From a checkpoint of a small image classifier.
Model: moe top_k, width 192.
Rows from block 6, named by matrix and row number. Rows with one number belong to one attention dimension. Each number is 500 + 40 x the weight over its row's rms, rounded and kept within 0 to 999. All counts start at 0. Numbers have three digits each. After the name is the row's rms in percent of the matrix's.
# q: cross-attention query (model.blocks.6.cross_attn.q.weight, 192x192), inputs 0-95
# k: cross-attention key (model.blocks.6.cross_attn.k.weight, 192x192), inputs 0-95
q.125 133:540481494516509537533494494511489489484468508435503412481494518493507453485404496557491529583540520442553544515501465526512494467526588501535503521523422442511509511427582528448505471562516497534497542513453498520527494544507448557547480483536494502517487560444437455490465497516465418573
k.125 121:546552512506498609513530454524450479423432558531547461470536502520539429508528435519467514529544491454436629517532460557512494449459526504497565498480582488466528581572523496503521478528520454511531416451474522485497479448501568493497524482544548481520558510520486523432544472561500468545
q.126 106:506450508442515514458522571463460531523526527506566522502569471511465522496530529490495480460460429541501435556504572472478531551518468475489497475485551520519484471505496491525478519470441453530523463544470495476529471543436502479521544520428542537591513468574511506512479438547484497434
k.126 091:462517558387464467446510511495506538533611442444524529568417533573502583464456511517523556512495560501564417452487509493480550539522471508489484476518422518500439414465463585533456535457519536531457584559516489473540523443523455519504458441485502479452505487460511545577467495469488517437
q.127 083:441484445436476491471469443576502491531450480497463512482528515449548512473508503484510451470440577582505440437539475489492561524438457541578474430436546585475474513518449429454472535446511501477542483495555533506466553463471491548556536495539524492474522441490505509546555486496562483506
k.127 065:456508504438481525432506542486487513490510505506519499520466537566484529484413484481541503500588537526519439430453601442509556530558467538483482444539464479491498495427457531540507484515496443552470598519633509465506515499538477497485485460474533537462446412422556453582528547482458503476
q.128 085:503461485496494530458500506515524489572523487524487510550527510492506527518552507494502488443492453557551467485491527475492567556549487498497510429480525532505534517516486446549522493444484472485499437488520521526516460494460503442523549501460520521523477455617499533516541528578524546465
k.128 084:426531512435497416432467533473515524547554433468486501554426532534524572493448520434541560484506565491552378431439574485495519524562455506483470471501403515482460418463455511521487453480481497483471570548547499481516488481494426494496521488427459538441467472435499499583487517467487539458
q.129 078:538482537454478464488548523462450467487518548524487555458517503481475578510525480501412446563434528535449505537488522517509487464479536407415493523497559529465530427558551518469493539517384507503517477541503483411609475505534537556446531545456527507477601506543494516521480488434464552462
k.129 092:500478473540525472515485493483491483532498521489452523479502523488459505510474527514482443514484423536478457485395586478506502496559511488498452485499494504484585487474465472488519541441486511478536517519483460569485518564531497497495463564441444511446448422511529421521497625477451529533
q.130 106:503471499494526563440525561498518531494527481512543483546572441521480486474485577483499465479448441569529447534527556484467527585509463524523487464475501503580489468465477497497520529442488468490540487516482510524483498567444500413535528527456502548589463430552558492511498423590524431475
k.130 105:493529571390458492459506484506492533482519453466525491540464495575557566472491486519520597528531566456576517484555443541488536509502489555517538468473462543482446486522489572519468520504508499540444524560498529428533497395518467526464493431530550475534567531479506602507472400521536497432
q.131 087:528544517504465489558521517469495513454467497505505476472443505474463449496492522512464537602540560444477551500523472511509445442458531463475521597555482462510494521489513542469515513569534513505537551464462488449489509493544483523497437490537473473473551555377505451459462485430468486558
k.131 088:557453473588530548564534438525470462463413565512499505465577442484468417543574499546462442491508440482441599587560443510476476471469578513469539507514607490500540569580540460459533501551494484509513404453439530504497479497451574513518509540567494484521506541577472528425536485541485472532
q.132 118:458528522477469474486462518501507502469519494554518614516476520495493581566596466453486468434471520524433499484478548447492492499476464482465512483451537556490507529600440473544468509434519526481506454475536498500482494434478557496431530499487481477445498485535538535497531515469529596422
k.132 121:458454473537528396509454526494544493576561457489439524493465505451452570500495560454521484461422480518551390474431549450517499543558476477488440504505419483534503405456471487479483523464496519486487573539513470517489508554502438504492479509457448538468444456480497435548479557453490547467
q.133 125:567464508515507523540518506472482494508487530453481416501506509512472477489408515575476540578534512478549524536476448544497473467543567490517513536546450457515511532403590521422495465583494494530494561501476494508537484544524456556563466468522518516511511545482436461497444492507462417552
k.133 120:549536502505483600522551475507457505455424544520555477496515509540511426530513452541489522515569503464423617539543440557489512463456525504510570482485581496485506597560521472516518496541500479505514419456481533521517511450502558472500510500557521479534548511535482530430549470545494478521
q.134 107:537541523503498465552505493482476455493486495474442487478431530489485545534500455544493534587561590456467581491477452523531443408483539464481498563514488490454505527525550511484502471569513507520512550487516519492498510473523465573498488482522481471438539579426448481462452531444482533546
k.134 101:520485446612579497563514505484469451491433557517479481451560487432475420542504535502461427476492429528432501510475521441493491455475513479461454544509558453500562560509494437468519498540516500457540469416495502578453507587480525468527478550502470530477467452553488418444514587495452483565
q.135 094:469515480487433432486492483520483504500527477524471553482458517532498564545585448482541475448482535511467522451483535461553514496511442494485500462460541559460501518580485475523487491476516528508476449461521541474486495430472535497412440478503497478430534483480498550515533543427511586447
k.135 099:476459474507516397500468528486513516576585489479441535473472526432443581470490560485504482476461465566536371456480572431478501513529488501479450502516409505531497427455480479506498519481516516497499584540498484511484523560500424510485487514465496572465443470474508416551478575453461545462
q.136 116:541451483498515545525505484477502508521477468484489422522489464509510432449395555532496512534497510463531472516505427544460504510521532491541493543548435441512491482422538535459548531526504466492506582549512477520523541560526460499569532491535502532534492537476525442491475496581473388538
k.136 122:527561531462471579490549481505469511407426535511534480510521489546553434521503454534499537514569547452446603512560452566487522457445536530514552464479562498494486576552511516500494471527500475507520437474478549466527489430486563488493490478542547466522561534508500566445529444533522465520
q.137 103:559510523516505521535513511495489498464489525461475431492475529508483474490438506552471541608522549462519526547480449527491445465515562451510469554522445462500522510430565543462521459593493519497497547512467496496529518565510486570528484497540490490482539559423476459479458479493453398564
k.137 108:558528485535488621520523476513477487433428570516539460492531480502508411502534452533486492531544468463431632538549438549492489441440542488492540480511600486469531586558535487475508499542510470499540436445460520534518513457489586492507510519574525476525529510555480517439538452563519455552
q.138 108:564447488508531574505490498500510516530461462509495390530513489471519416462417564522506529515513483461539478523539437544470505525499547528534500520538428418533503483421512526454535534544514467510489524526487490515497529583515458489559556483505484541570464512490483442528461486565489407528
k.138 115:529557512472496607509541480504484522435421513506558491511509499543542435524529442500491558510563547449469603511538437544503506485444522514526562460496560485465493585536540529495499462528519461535496410470484528477505476440499535502502501459560546440530555547510478589435547436545530475530
q.139 112:464568516532460408476530486522491489494500534496515556465430546523486549549525437504522515509489544518426542436483529455571491462484478482453522474456530515450498534562514490531470479489496550488451466461521513485488466400513533563441460492503485460429526495460473565475496531377526617489
k.139 110:509459480554545444515461505507517487599545504492465523464504523414437514509481535472498445485469454596521411484443565426501464518541483464495444545522483506505515445468489457469516524493481537502528527483518475538482493610479473530483514519449479569481438468491507376518473595469504513518